From a checkpoint of a small multi-label image tagger: activation relu, widths [128, 256, 512].
Rows from block 2, named by matrix and row number. Rows with one number belong to one channel. Each number is 128 + 32 x the weight over its row's rms, rounded and kept within 0 to 255. All counts start at 0. After the name is the row's rms in percent of the matrix's.
# sq0: squeeze pointwise conv (model.blocks.2.sq.0.weight, 32x128x1x1), inputs 0-127
# e10: expand pointwise conv (model.blocks.2.e1.0.weight, 64x32x1x1, transposed), outputs 0-63
# e30: expand 3x3 conv (model.blocks.2.e3.0.weight, 64x32x3x3, transposed), outputs 0-12, a 3x3 kernel for each
sq0.7 103 [ 62  63  91 171 124 119  92 156 160 110 160  74  98 152 137 104 127 135  77 101 135 128 134 137  76 113 118 136 138 155 165 136 109 135 127  89 172 155 126 129  98 106 132  98 104 118 107 126  85 155 102 111 128 161 200 137 132 140 119 130  75 110 159 147 111  92 100 109 144 128 135 199 120  73 106 106 171  78  83 176 111 103 179 126 153 106 129 109 128 136  35 127 119 158 111 141 140 183 139 161 131  81 152 120 136  97  84 118  94 134  89 204 124  71  70 107 105 108  85  97 175 125 125  92 174 120 152 206]
e10.7 076 [120 152 171 146 110  93  88 121 107 133 134 105 107 138  92 113  88  85  87 134 126 150 144 216  98 123  99 115 127 108 112  86 123  82 158 126 175  64  94 108 112 125  80 119 210  80 130  39 118 130  91  99 104 106 180 116 101 149 129 119 145 135 127 140]
e30.7 107 [109 100 117  86 106 107  95 126 119 115 120 156 112 103 119 114 159 113 178 112  78 110  58  85  99 127 164 163 178 144 175 111 157 111  65 167  71 112 134 158 173 117 175 129  78 106 111 124 178  82 132 214 157 143 135 131 153  89 114 108 129  91 102  71 121 147 138 197 188 152 147 103  58  62  77 148 131  95 154 157 116 130  97 125  70  95 130  73  75  97  71  92 123  97 144 155 161 160  91  80  94 114  59 141 119  80  75 120 151 137 118 127 132 100  99 131 131]
sq0.8 105 [142 201  83  78 141 152 175 137 112 121 102  95  69 136 123 137 103  99 165 104 103  95  60  83 127  82 124 140  89  53 128 146 108 128 127 101 102 140 125 130 170 147 180 114 145 156 107 106 117 130 145 142 134 101 149 103  86  87 160 124 138 151 120 147 166 162 111 147 111  81  75  92 148 155 122 141  66 141 137  52 101 140 131 103 140  94  69 108 141  79 189  82 148 134 133  68 148 125 125 108 106 124 143 118 129 100 130 162 124 152 168 123  97 148 172 180 149 141 168 158  43 178  51  92 137 125 107  94]
e10.8 094 [121 122  62 150  60 134 112  74  83 132 124  79 139  98 134  77  95  33 103 129 122 141 118 158 118  87 161 106 131 109 116 152  80 130  89 128 129  87  95 112 149 127 157 126  94 153 121  89 127 139  90 114 174 158 155 128 142 140  82  64 183 148 122  91]
e30.8 113 [ 94 144 141 106 119 138 124 128 114 147 101 113 133 137 118 111 125  96 149 160 165 133 118 115 118 102 111  93 157 139 156 148 176 133  92 128 116 113  96  91 124 127 127 114 122  48  56  53  73 112  26  51  52  69 166 131 106 128  90 115 152  83  87 139 143 139 113 118  99 125  66  73 156 165 154  88  67  92  28  61  51 115 136 141  85 144 163 125  83 149 172 175 142 128  89 108 153  84 122 146 152 114  91 100 104 137 120 108  77 145 127 143 144 138 147 160 139]
sq0.9 098 [106 125 145 106 154 135 112 131 141 122 115 131 135 140 114 134 139 126 118  68 106 110  82 123  84 142 145 147 138 113 157 115 102 149 126 125 148 136 126 128  94 119 156 133 150 108 129 155 135 145 121 136 203 122 177 128 148 100  67 125 108 128 124  94 104  83  89 144 184 175 124 104 191 122 174 143 117 116  89 127 131 145 192  93 190  54 194 102 156 107 101  75 177 169 186 138 111 107  78 134 174  54 153 127 137 128  49 114 168 207 202  86 124 133 134 119 110 159  96  55 167 122 162 152 131 142 117  87]
e10.9 094 [106 118 121 103  73  86  73  94 146 101 116 104 156  79 100 106 159 112 122 123 188 129 108  61 125 153 162 135 106  61 106 131 103 182  85 127 114 103 151 112 115 125 172  89  52 130 191 107 118 143 117 110  76 182 112 102 146  96 126 137 132 141 146  86]
e30.9 113 [139 121 111 145 129 144 155 131 146 171 164 110 120 114 171 131 179 121 156 164 154 151 137 100 148 104 140 142  78 121 133 160 162 101 118 164 111 133  81 138 109 157 118 134 156 101 121 112 155 109 104 111 134 140 102  81  78  81  91 122  69  83 163 151 129 148 127 105  96 127  57  92 171 163  51 131 105 128  95 153 174 138 117 138 110  78  64 130  93  51 131  94 123 117  51  99 152  94 139 137 128 102 144 114 183 106 133 198 116 122 144 106 126 144 107 108 118]
sq0.10 109 [ 61  85  39  99 120 142 105 118 115 105 106  94  74 158 156 150 134 121 131 150 122  91 149  78 144 149 170  49 121 109 119 122 164  99 117 137 200 152 130 122 153 102 143 160 145 142 128  75  70 158 131 136 126 115 107 145 127 180 155 115 134  89 107 167 133 124 120 123 146  77 128 148 106  94 136 126 130 137 147 159 115 123 110  95 170 159 114 169 109 138 176 141 173  83  59 108 197 106 115 208 142 122 169 107  66 124 148 134 154 131 111 158 151  50  54 127 130 101  91 139 116 120  86  75  94 103 155 129]
e10.10 109 [ 92 100 125 151 126  99 115 111  87 129 125 102 132 130 131 142  56  68  63 117 160 122 109 147 135 155  71  93 136 108 110 113 135  53  96 128 189 107 106 114 109 124  89  85 122 120 177 107 121 145 106 149 130 113 108 126  60 136 121 169 113  71  55 177]
e30.10 103 [131 122 162 113 149 112 117 137 125 113  81 112  61 120 161  75 163 191  86  88 106 135 148 150 133 125 149 112  88 124  96  86 103  78 119 165 123 165 116 185 174  74 172  82  55 114 149 126 121 169 127 168 117 169  97 173 170 125 143 144  81  81 108  59 129 138 122 180 106 137  97  77 111 137 123 192 131 136 146  56 152 138  90 107 112  73  93 167 106  81  87 117 123 129 101 101 140 129 147 129 143 160 151 113 101 121  96  86  75 157 140 112 128 105 123 117 113]
sq0.11 087 [139 112 107 118 114 253 127 173 127 150 160 106 149 137 136 164 202 180 114 123 139 120 113 132 133 169 147 148 130 128 100 169 138 119 204 134 144  26 127 155 120  91 145 141 126 137 176 147 112 123  82 126 139 127 118  68 153 144 115 146  61 159  61 112 126 120 117 195 120 127 180 171 129 107 109 162  94 126 130 118 210 141 110 134 124 127 134 128 127  90 116 114 114 109 109  93 168 145 136 153 115 114 161 200 125 132 133 129 135 127 170 136  86 133  74 192 132 124  84 109 141 112 114 133  98 117  47 151]
e10.11 109 [158 174 143 123 141  80  95 154 153 126 148 120 167  95 129  81 125 120 154 128 129  73 130 119 143  80  86 109 255  85 151 116 103  99 134 127 118  71 142 106 103 127 124 157 106  96 115 101 127 134 144 137 103  78 117 124  75 123 110 199 112  79 121 109]
e30.11 092 [127  75  48  54  50 110  88  99 171 112 114 103 142 139  80 116 119 109  68 126 122 140 177 127 110 103  99 128 121 128 114 108 128 109 120 138  69  80 140  92 122 101  80 133 156 128 147  75 119 144 121 130 146 141 108  59 109 145 140 120 120 141 126 153 153  94 167 152 106  99  91 145  95 198 138 150 109 132 150  79 144 120 101 101 140  76 107 138 117  87  99  97  73 139 113 102 109 143 141  82  87 106 105 117 135 102 152 150  93  83  84 107  95 118 124 121 145]
sq0.12 098 [101  90 180 140 125 118 140 173 140 149 173 141 179 133 117  51 168 160  84 162 153 147 153 174 158 131 125 136 107 115 190 181 150 109 162 145  87 105 128 139  95 131 136 138  76 129 156 101 138 134 108 108  84 168 123 197 133  86  82 142 159 118 163 111 112 158 119 167 109 133 163 117 130 130 161 134 181 102 145 113 125  63 104 146 154 136 127  86 115 148 115 135 119 137 105 178  90 174 120  89  88 172 172 134 206 121 140 123 117 116 115  77 167 227  81  89 143  87 111 135 105 171 157 197 105 111 139  97]
e10.12 102 [164 176 137 121 131 127 156  77  67 127  85 118 113 102  98  80 136 107 172 111  95  80 153 112  86  98  98  89 100 161 124 104  97  81 198 126 121 142  95 100 108 126 139 156 151  56 143 124 120  85 152 132 124  87 149 107  60 114  77 157 123  73 117 119]
e30.12 101 [142  51 126 105 103 164 126 136 126 120 134 117 181 187  99 182 128 103 143 122 137 154 198  86 129 157 136 136 110  68 143 151 112 109  96 116 146 106 136 149  97 148 131 146 203 114  86 137  75  24 112 122 141 160 159 150 183 170 155 161 142 115 142 136 168 135 121  51 138  90 135 181  97 111 104  93 106  61 117 131  95 135 136 146 154 149 153 119 187 147 155 118 140  99  86  81 133 120 100  99 135 122 159 137 176  90 140 147 182 107 121 132  70 115  92  97 125]
sq0.13 114 [ 80 109  60 111 138 111 157 113 173  96 119  99  73 150 136  71 110 105 152 103 118 118  96  79 138 117 130 110 106  78 150 157 156  59 155  53 217 152 126 137 108 177 161  34 114 145 100 106  54 148 218  85 120 113 136 118 110 170 127 146 190 162 102 144  96 180 108 130 165 155 200 141 131 131 164 148 104 132 126 123 152 134 147 168 162 145 159 175  86 127 143 114 167 155 106  95 178 131 139 166 153 122 106 106 103 117 123 154 100 143 160 122 103 134 128 144  99 149 117 138 112 153 104 110 133 142 139 147]
e10.13 098 [139 113 108 111  92  96 115 125 133 211 116 172  90  92 128 100  93 108 104 125 125 129 142 159 114 153 153 114 131 135  99 121 109 124  96 127 135 102  14  83  68 127 150 118 105 121 125  87 122 131 127 106  80 123 124 118 113 151 103  83 151  86 131 234]
e30.13 108 [103 107 117 129 141  75  93 108  87 103  54 104  78 148 203 113 179 179 128 125 129  95 142 147  85 131 188 109 107 108 183 153 142 165 141 126 203 153 101 187 120  24 142  61  80  96 116 113 123 128  97 162 147 151 101 113 195  35  61 177  93  74 169 129 155 159 158 118 100 111  65 140 126 107 105 124 138 125 126 103 144 110  95  93  81  61  74  84  94  72 137 143 123 130 118 113 157 110 124 109 127 132  58 101  89 132  98 131 120 154 126 155 137 124 134 114 120]
sq0.14 106 [ 93 117 102 150 141 135  64 118  47 133 132 161  93  81  95 114 127 150  94  68 128 130  86  90  69 163  98  59 113 147 147 131  91  91 121 196 157 114 127 135 129  81 107 143  96  87 151 105  98 110  54 131 109 137 125 144 142  88 147 122 110  88 113  94  93  60 124 130  91 160 112  88  98 151 164 140 178 180 149 164 160 128  92 144 104 145 149 116 124 182 132 129 104 109  82 163 154 173 103 128 162 140  92 136 106 126 125 116  90 103 129  76 153 134  63  83 137  85  97 135 109  92 185 187 112 117 146  79]
e10.14 106 [118 111  90 116 175 143 133 144 160 116  47  90  69 159  55  92 208 155 119 132 128  72 134  95 132 127  95 128 114 136 141 114 104 131 126 128  75 127 194 115 175 126  89 123 138 122  87 124 124  83 118  93 122  63  97 124 117 116 128 143  78 133  87 104]
e30.14 101 [190 122 154 128  61 134 148 124  99  96 122 129 106  89 103 112 126 140  96 108  97 119 168 142 152 119  97 117 128 129  72 164 159 117 150 106 123 136 158  89 118 179 114 152 147  95 100 108 136 134 174 148 129 150 106 134  76 141 199 156 104 183 163 138  94  74  83  46 135  98 155 164  79 116 123 134 112 109 233 193 130 124 135 199 164 132  92 121 136 116 125 110  85 129 108 109  65 118 171 110 145 133 141 141  64 180 166 113 166  87 150 100  76 101 114 101 106]
sq0.15 076 [101 114  98  83 133 128 109 148 112 114 129 123  91 156 110 140 185  48 141 147 120  94 142 118 125 135 155 146 142 127  72 121 110  61 134 123 107  45 130  70 142  82 101 161 158 119 106  95 117 110  84 126 122  94 117  73 116 116 117 101 125 147 112 105 138 122 109  87 139 120 153 133 128 156 102 151 110 116  76  70 147 242 150 121 136 136 141 124 112 132 134 116 130 140 110  67  86 127 122 135 110  82 149  58 128 121 139 118 133 153 122 143  80 141  79 165 127 127  88  59 146 101 108 195 120  36 214 133]
e10.15 113 [173 116 167 140 132 108  99 161 118 135  95 136 164 133 137 108 112 135 139 125 104 142 125 155 254  85 114 114 152 146 198  62 102  91 131 129 122  95 143 130 131 128 112 107 120  46 110 160 128 124 156 145 119  85  71 118 168 139 136 105  84 111  76 112]
e30.15 082 [204 198 101 166 188 104 176 137  98 134 105 110 104 146 153  79 118 102 139 153 111 150 174 119 138 114 115 155 128  79 115 114 114 162 166 152 120 161 140 140 138 126 100 125 145 156  86  72 148 110 148 137 142 156 190 123 148 124 115 134 152 135 143 168 181 141 164 145 102  80  79 128 104 135  77 143 160 121  99 115 128 122 127 104 130 116 121 161 121  96 136 108  95 143 111  90 157 122 118 162 101 115  85  73 134  98 110 130 132 106 121 124 111 127 110 137  97]
sq0.16 106 [132 110 153 138 131 140 123 127 168 139 104  73 135 120  98 119 113 125  67 170 139 123 183 142 155 108 137 162 141 202 122  99 144  78 125  74  85 111 127 124 122 113  91  89  92 123 105 159  41 105 146  73 104 117  51 117  87 140  56 151 123 116 157  83  83 100 121 138 165 170 133 145 121 131  81 133 142  81 130  81  82 151 145 153 119  94 147 148 102  95  96 143  92 161 154 133 115 160 118 110  71 128  81 114 134  98 149 114 108  50 137 138 163 138 122 116 125  38  91  79 165  82 137 182 166 127 103 150]
e10.16 082 [ 77 126 185  78 109  83  87 192 150 129 163 227 136 149 153 102 110 151  84 124 127 169 142 156 146 112 107 122  88  93 119 163 104  68 130 128 129 102 104 115 102 127 119 116 161  42 103 112 130 140 102 119  85 100 145 122 117  93 100 146 145 139 154  86]
e30.16 107 [100 139  86 116 137 102 114 130 115  92 113 136 140 139 118 126 110 120 118  94 131  97 117 122  66 152 212 154 156 126 144  87  87 167  38  71 118 137 138 167 136 111 139 112  75 146 128 162 164  84 163 159 177 158 105 121 154  74 111 143 125 113 118 100 134 127 157 185 106 127 124  69 116 130 106 150 130 141 104  90 168 147 135  80 139 152 111  98 157 158 116 157 145 160 133 175 158 179 104  91  75  82  79 152 166 120 159 171 140 148 157 139 156 177 118 105 148]
sq0.17 092 [169 157 110 162 131 127 129 110  97 103 130 132 105 112 120 154 110 120 109 136 121 109 128  94 125  95  84 143 116 128 142 130  90 162 115 140 130 145 124 151 166 131  64 139 145 128 136 146 135 110 123 129 109 138  70 108 129 114 165 100 122  93 138 147 212 120 165 128  31 140 145 109  37 126  65 121 149 158 143 128 127 133  97 176  79 184 116 180 115 137 179 125 167 181  86 127 150 166 197 154 123 144  39 139 143 130 181  59 128  76 107 144 112 102  83 115 141 164  83 157 190  49 133  99 125 137 123 137]
e10.17 095 [120 119 138  41 143 128  95 143  79  98 105 133 118 130 116  92 140  11  74 125 216 115 113 144 130 140  71 131 136 133  99 111  74 129 114 126  85  99 141 129 146 127 117 143 104 133 166 131 125 118 146  57  79  90 120 127 139 124 134 131 109 163 156 112]
e30.17 101 [129 100 142 107 122 114 154 163 184 120 151 152  65 109 179 105 155 150  70 110 160 105 116 170 102 156 129 125 132 156  99 169 123 105 170 100  91  83 129  98  97  73 145 102  70 147 138 107 101 110 137 182 122 121 115  79  86 104 138 118 154 177 156 119  75 112  94  67  71  95 114 112  81 136 120 113 124 135 169 139 101 166 120 148 103 128 160 117 110 150 123  99 132 113 119  83 120  75 124  48  83 110 121 126  90 196 198 158 123 148  95 144 146  79 135 139  92]
sq0.18 097 [ 83  84 143  47 107 124 113 134 122 132 130  61 112 110 160 132 135 115 140  62 126 136  96  83 109  99 106 107 135  98 123 125  93  82 124 102 144 109 128 129 108 128 115 126 123 120 137 139 115 128  89 158 109 143 173 132 130 144 134 133 116 109  80 130  95 137 134 113 148 158 157  62  87  49 160 135 129  86  88 132 154 148 100 153 115 201 175 154 184 195  91 187 165 144  99 119 127 113 150  98 122 155 113 165 121  65 164 188 120 126 141  67 162 117 126  69 121 164  73 193  67 192 128 106 159 109 132  81]
e10.18 092 [123 117  92 106 144 120 121 100 124 224 158 123  97  66 125 117  96 151  80 122 104 126 101  95 152 114 119  97 119  95  84  72 109  61 126 127  82 120 119  98  61 126 185 112 159 152 112  97 122 135  78 172 114 125 137 125  94 113 110 139 157  59  98 162]
e30.18 098 [160 126 100 128 114 145 111  84 120 110  94 129 105 193 170 150 164 151 118 163 176 149 136 204  91 107 109 102 120  88 196 186  68 184 195  65 152 114 100 138  93  56 136 148 140 117  81 106 140 161 178 147 186 135 145 170 193 109 104 168 118 132 128 162 150 163 158  86 111 146 135 166 163 162 109 137 119 136 107 143 154 124 131 157  61  90 140 138 110 126 170 168 131 122  59  67 147 155 186 138 143 169 104  54 102 151 105  91 144 147 107 135 116 132 112  87  81]
sq0.19 105 [102 121 103  99 117 135 104 129  64  95 111 165 142 120 124 133 133 125 137  74 136 121 102 135 108 146 156  53  98  87 125 126 134 148 136 158 162 170 127 134 105 131 111 201 146 122 148 153 181 138 121 160 120  68  74 120 156  67  69  42 142 122 119  69 135 144 143 111 162 136 113  79 176  61  98 121 160 209 192 165 138 153  60 127 155 106 161 106 111 104 131  92 115 103 132 130 171 161 144  77  63 153 167 113 148 117 134 154 169 126 162  83 160  98 129 132 112 106  97 130 179 127 133 113 177 132 134  88]
e10.19 093 [ 90  96  97 117 170 102  92 129 116 128 102 114 119  97 127 142 132  42  98 113 120  81  84  66 110 186  59 118 113  92 133 134 121 142  87 128 110 126 180 134 119 124  69  80 135 166 122 133 111  72 106 122 149  94  81 106 120 140 107 165  57 144 161 114]
e30.19 103 [148 144 112 148 130 131 165 121 142 144 153 121 175  67  88 150  90 102 158 118  99 161 171 131 170 154 121 113  67 119  58 128 191  86 172 200 135 142 160 146  74 124 113 117 203 105 145 167 127 136 120 137 126 129 140 184 142 106 196 135 105 113 176 150 159 124 122  48  87 141  95 152 138 143 123 107  80 140 139 121 148 102  96 179 121  96  80 146 121  82 148 149 132 127 124 159 173 158 198 136 134 131 139 143  86 122 140 150 178 120 131 159 146 152 106 106 153]
sq0.20 101 [154 102 174 118 135 120 129 132 117 156 139  86 171 113 146 132 145 155  39 217 153 153 192 192 191 160 149 121 129 161 137 144 171 139 136 149 101 130 128 138 127 137 113  90 125 150 142 165 151 110 119  82 120 131  88 140  89  78 132 152 127  98 126 149  88 100 187 129 112 116 131  89 133 115 122 127 169 145 192 167 108 123 182 232 100 124 127 150  67 128 136 117 109 118 174 154 119  86 127 104 185  98 113 116  86 192 172 158  50 129 154 126 110 126 116 101 143 172  94  84 143 112 113 113  86 103 152 128]
e10.20 090 [132 138 121  81  89  85 131  73  67 170 138 148  98 100 150  90 112 140  86 125 146 107 158 130 131 111 101 107 140 124 201  97 135  13 155 126 135 104  87 105  73 119 110 144 130 133 153 125 126 114  92  80  68 100 133 114 120 142 141 117  79  75 113 124]
e30.20 105 [104 136  83 116 135  64 128 142 131  60  99 180 107 154 175  85 105 111  85 119 184  60  68  94  94 125 115 118 148 177  55 139 132  94  85 142 165 196 104 160 136  54 115 101 126 155 134 173  92 108 149 102 138 144 123 126 164 108 103 185 100 124 103 132 138 134 133 125  77 128 120 118 189 105 118 143  80 105 170 181 155 115 100  61 207 181  50 189 174 169 162 139 136 117 100 190 107  88 109 104  76  88 127 156 158 203 187 169 132 146 132 126 123 108 118 120 114]
sq0.21 084 [135 123 131 121 105 130 145  12 132  90 158 114 139 105 131 116  39 133  99 124  93  97 119  67 114 144 136 145 158 139 190 170 127 174 140 110 171 142 128 249 137 131 115 125 138 118 130 158 112 140 170 110 131  69 134 161 101 127 139  80  89  93 204 138 106 132 116  66 142 142 154 140 126 134 111  77 140 161 126 133 129 117 118 170 127  96 134 119 116 145 138 117 105 109 136 111 150 133 139 140 148 107 156 245 149 156  95 112 138 143 134 136  71 152  95 131 142 115  82 115 146 119 132 147  86 215 119 127]
e10.21 091 [ 93  75 118 132 161 117 177 173 162 105 134 145  79 129 125 128 120 121  74 131 124 107  94  90 111 145 121 121 166 179  68  87  57 121 164 127 121 106 130  87 128 123 143 155 138 131 123  60 125 156  53 121  76  74 164 102  88 152 149  81 132 141 172 132]
e30.21 084 [152 140 117 143 137 134 146 109 117  74 104 128 137 155  96 100 128 146 113 126  82 121 112 106 133 141 136 141 150  88 123 131 155 153 128 125  99 106 109 116 113 119 139 114 134  96  72  61  91 106 116 140 161 162 105 110 119  70 104 132  84 117 148 115 156 118 118 121 123  95  89 139 110 129  95 164 134 123 103  90 152 125 148 165 165 115 137 132 127  96 176 121  79 167 117  84 128 107 113 133 143  78 105 124 171 110 156 159 166 164 159 149 138 144 114  85 113]
sq0.22 094 [122 111 142  84 121 130 104 115 129 131 106 112 123 145  85 150  79 175  74 125 152 169 110 100 122 128 157 128 106 132 106 122 130 102 128 115 104 109 128 103 125 150 109 104 173 131 154 107 128 137 100 110  80 175 143 130 104 134 114 151 215 108  64 172 115 162 110 127 143 128 146 123 148 121 128  96  76 141 115  83  71 164 178 138 136 114 105 125 109 157 137 106 102 139 116  97 167 173 137 139 130 122 151 161 139 136  96 147 137 137 175 139  78 139  75 147 255 149  71 106 127 157 112 149 140 118 144 138]
e10.22 133 [122 137 102  80 141 142 124 155 118 125 107 127 100 116  76  74  95 101  88 112 118 146 140 112 156 100  76 109 120 123 110 140 129  74 149 128 133 165 115 112 158 126  78  89 153 129 152 111 122  86 103 107  82 107 169 103 126 255  85 136  77 142 125 131]
e30.22 093 [255 233 135 214 246 129 145 115  58  93  75 113 131 148 150 107 149 147  87 124 118 126 131 146 102 135 139 141 103  90 118 101 115 113 115 145 189 168 133 188 130 114 162 102 110 123 129  82 143 146 118 169 134 150 171 127 179 157 142 138 109 139 125 103 127 143 105 109 125 124 100 118  97 105  71 156 133 111 107  88  77 129 111 144  76 115 124  98 115 124 108 112 105 102 114  96 126 138 107 150 135 149 109  75 119 112 108 138 165 112 123 144 141 127 161 149 122]
sq0.23 096 [ 86  94 108 126 129 112 134 127 187 101 136 131 148  81 187 129 153 127 125 119 128 136 128 150 106  94 145 151 128 107 104 101 136 136 124 137 133 140 128 118 110 148 117 122 141 107 153 106  99 131 144 138  88  88  49 121 179 150 136 133 137  96 115 152 134 171 161 118 193  88 106 185 189 119 114 136  93 138 177 122 109 119 139 126  75 159 108 171 175 117 140 193  99  91 120 119 173  66 117 173 199 183 130 141 181  72 175 122 164 163  68 135  32  99 100 103 123 102 112 196  85 114 137 124 205 138 138 157]
e10.23 120 [111 127 138  82  96 117  89  96  52 147 103 119  96  55 101 123 120  89  86 116 117 101 130  67 122 128  71 103  97 109 122 100 133 100 124 127  95  97 122  86  74 127  78 111  99 115 179  76 123  86 120 167 104 146 146 121  83 125  88 139  82  84  95 157]
e30.23 099 [147  99 137 115 131 139 100 119 133  63  70  95  76 146 178 123 159 160 134 135 127 156 130 169 140 148 151 105 133 118 148 106 127 124 129 115 144 162 136 186 158 127 116 153  90 153 177  97 133 125  80 160 133 126  94 148 182 134 128 148  72  87 111 131 177 144 136 110  90 131 100 113 143 111 164  62 121 174  99 107 176  96 121 163 118  70 128 168 130 105 117 151  95 129 122 148  99 100  89 122  89 143 123 121 155 116  97 135 128 155 119 105 134 120  93  93 132]
sq0.24 112 [165 153  70 135 102 123 132 124 115 114  76 148  88  83 146 157  89 148 139 131 103 120 126 142  94  75  93  91  61 125  68  77  68 148 100 159 125 136 127 126 109 107 102 131 114 140 136  72 155 102 133 175  38  82  77 119 167  92  88  69 139 108  95  90 109  92  82 131 108 138  43 165 162  90  69 140  96 125 139 157 131 144 105 121 104 119 130 116 188 135 134  94  79 113 173 114 147  62 116  81 123 101  94 140 142  87 157  94 144 158 134 150 112 107 112  84 159 174 122 112 120  83 155 137 162 130 144 142]
e10.24 085 [ 90  88 134 116 147 123 115 154 119 100  91  98  84 131 128 136 175 112 173 120 112 129  82  22 144 116  54 124 105 116 154 128 156 120  66 128 135 146 132 138 114 127  94  68 112 100 120  87 122  84 105 104  83 158 103 137 117 121 160 150  42 138 121  85]
e30.24 101 [164 127 119 135 145 139 156 158 173 163 167 126 129  76 110 103  36  87 115 164 136 129  84 102 162  94 133 169 139 150 105 170 142  63 147 107 117 125 135 168 129 197 152 189 123 196 184 109 105 133 121 121 112 136 141  78  45 118 110 129 104 125 156 101  74 143  61  70 140 168 114 105 120 119 115  33 120 140 113 175 158 134 123 170  90  72 138 165  68  98 144  98 120 137 222 204 126 144 127 104 130 115  86  67 120 134 138 150 138  93 121 124 103 150  90 133 141]
sq0.25 100 [129  91 126 138 112 129 108 153  84 144 159 131 115 141 101  90 114 129 117 176 143 136 147 212 148 100 103 128 138  82 152 163 111  64 147 127 134 107 131 122  98  99  78 115 107 156 129  78 108 146 125 138  96 159  84 146  87 148 153 158 112  95 168  96 122 184 144 112  66 103 114 175  76 208 117 129 183 121 148 146 106  93 156 154 102 196 157  67 111 143 169 148 105  78 117 160  81 172 216 136 116 201 142 117 122 138 118  95  93 125  90 144  94  71 104 108 137  82 120 169  92 104  98 166 118 139 141 164]
e10.25 090 [159 166  42 128 158 138 133 107  88  91 108 121 104 111  88  97 116 106 109 117  83 109 155 142  94  90 107 124  90 169 100 120  80  92 183 127 123 111  91  93 118 126  82 156 223  62 144 108 121 109 144 117  73 112 149 110  73 129  93 108 122 133 126 123]
e30.25 101 [184 126 143 143 149 168 117 119 118  88 124 164  87 111 143 125 117  94  86 112 126  79 130 135 136 148 159  85 100 147  86 167 153 135 175  68 115 151 175 111 108 110 140 127 123 145  62  99 109  91 131 158 138 142 177 149 206 169 110 150 140 139 120 101  69 101 119  97 165 129 118  69 143  99 102 148 152  79 113 102 113 161 133 162 166 167 156 129 154 178 129 128  82 114 110  54 139 116 122 123 156 179  90 114 150 183 134  87 143 105 121 151 120  90 126 129  86]
sq0.26 097 [137 161 131 119  99 124 133  29 135  74  33 133 151 145 136  83 110  33 135 125 240 165 122 140 118 149 122 148 136 127 122 150 136 185 165 116  70 182 127 101 161  90 137 154 131 131  60 142 147 140 145 116 116 163 124  50 131  97 115 208 133 136  61 110 150 122 140 104 126 129 140 129 136 134 124  48 136 148 115 143 187 148 106 143 120 125 170  96 140 179 143 107 123 127 139 131 120 171 147  86 138  94 129  86 142 129 135 119 141 122 147 125 138 172 128 140 132 126  78  98 165 122 139 165 126 172 144 133]
e10.26 115 [179  61 130 103 116  80  94 143 160 130  73 130 125 109  87 152 124 143 127 131 101 108 246 126 133 183 147 126 145  89 120 106 114 173  71 127 111 149 123 117 158 126 142 102 133 161 120 102 121 127 101 137 108 104  46 114 150 146 111  55 121 121 141  99]
e30.26 084 [139 120  99 123 112 127 168 169 152 137 143 131 181 148 146 146 107 132  82 130 107 118 136 129 126 127 148 117 155 102  87 137 136 107 133 150 100 125  92  86 121 135 104 150 162 134  86 112 101 104 139 152 123 155  97  86 109 119 139 131 121 141 113 173 162 148 142 113 130 122 132 156 134 100  75 104 107 108  99 135 135 108 123 167 151 141 144 159 161 121 121  92  95 115  71 118 137 103 112  72 125  82 123 143 157  89 126 129 255 240 182 255 244 126 136  84  49]
sq0.27 092 [107 129 161 123  99 120  87 154 158 156 139 114 128 110 142 117 140 140  78 133 134 159 144 122 145 175 165 159 116 120 159 141 188 140 130 142 129 139 129 113 143 122 101 121 147 122 139 118 104  78 119 107 109 124 113 138 154  88  82 125 104 110 135 163 166 163 119 106 125 106 143 128 160  94 107 106  97 100 154 184 137 123 151  87  87 110  84  57  86 123 123 131  38  56  95 188 145 146  83 104 136 183 172 116 123  65  79 242 117 159 138 144 142 115 118  85  85 109  99 129 130 245  92  92 122 102 157 111]
e10.27 079 [127 122 127 131  60  66  99  92 145 114 143 112  85 151 110  97  95 114 107 110 168 171 126  97 116 169  96 112 142 115 162 130 172  82 127 127  86  74  96 102 142 125 108  98  75 113 193  82 123 189 104  64 108 128 135 105  98 141 177 123 130 162 105  70]
e30.27 102 [160 135 157 112 160 153  86  74 137  84  96 110 164 152 145 163 159 117 119  80  86 186 148 138 173 159 118 126 127 116 166  84 151 122  71 181 122 125 119 119 124 123 136 141 143 131 113 126 154 145 129 115 141 152 126 152 133 152 113 118 172 112 142 124 120 139 104  94  89 145 163 196  91 113 130 133 111 116 197 165 133 130 120 103 148 117 108 152 176 123 136 117 142  89  87 125 125 174 188 141 111 119 145  83  99 104  39 101 128 130 117 127 122 143 124 143 104]
sq0.28 100 [134 132 134 118 123 153 171 130 106 105 101  76 153 139 128 159 109 148 139 107 140 104  90 182 155  62 129 120 127  66  97 151 125 117 134  77 147 131 127 128 110 130 151 116 165 126 149 127 140 114 147 131 133  91  80 122  98 152 142 132 162 153 104 100 107 124 106 124 147 132 134  87  74 102 209 111 154 176  75  77 115 167 134 172 158 166 199 130 146 110  41 151 154  71 115 120 129 132 158 167  46 169 124 103  59 229 138 113 149  97  89 129 157  73 114 121 105  86 130 168 143 110 109 115 116 110 103  63]
e10.28 097 [127 106  81 122 163 143 128 102 103 112 175 111 112  96 115 114  40  83 127 123 114  65 126 101 131 132 105 144 124  94  81 139  89 112 121 128 134 134 154 181  76 129  38 166 151 100 104 169 130 100 186 161 150 103  82 131 127 143  75 128 113 104 180 154]
e30.28 097 [134 121 132 122 131  36 125 128 133 142 190 201 146 109  83 150 142 150 146 129 126 137 155 154 128  79  92 114 116 147   6 117  98  66 224 148 149 162 138 172  76  71 120 114 166 144 141 123 104  85 169 131 116 130 116 115 169 168  79 146 173 149 157 101 137 125 181 135 109 161  62 122 124 112 105 142 156 134  58 137 116 115 123  84 161 186 141  58 130 183 115 152 128 157  72  98 173  76  76 132 190 197 121 176 183 111 161 151  85 158 142 162 153 110 158 128 110]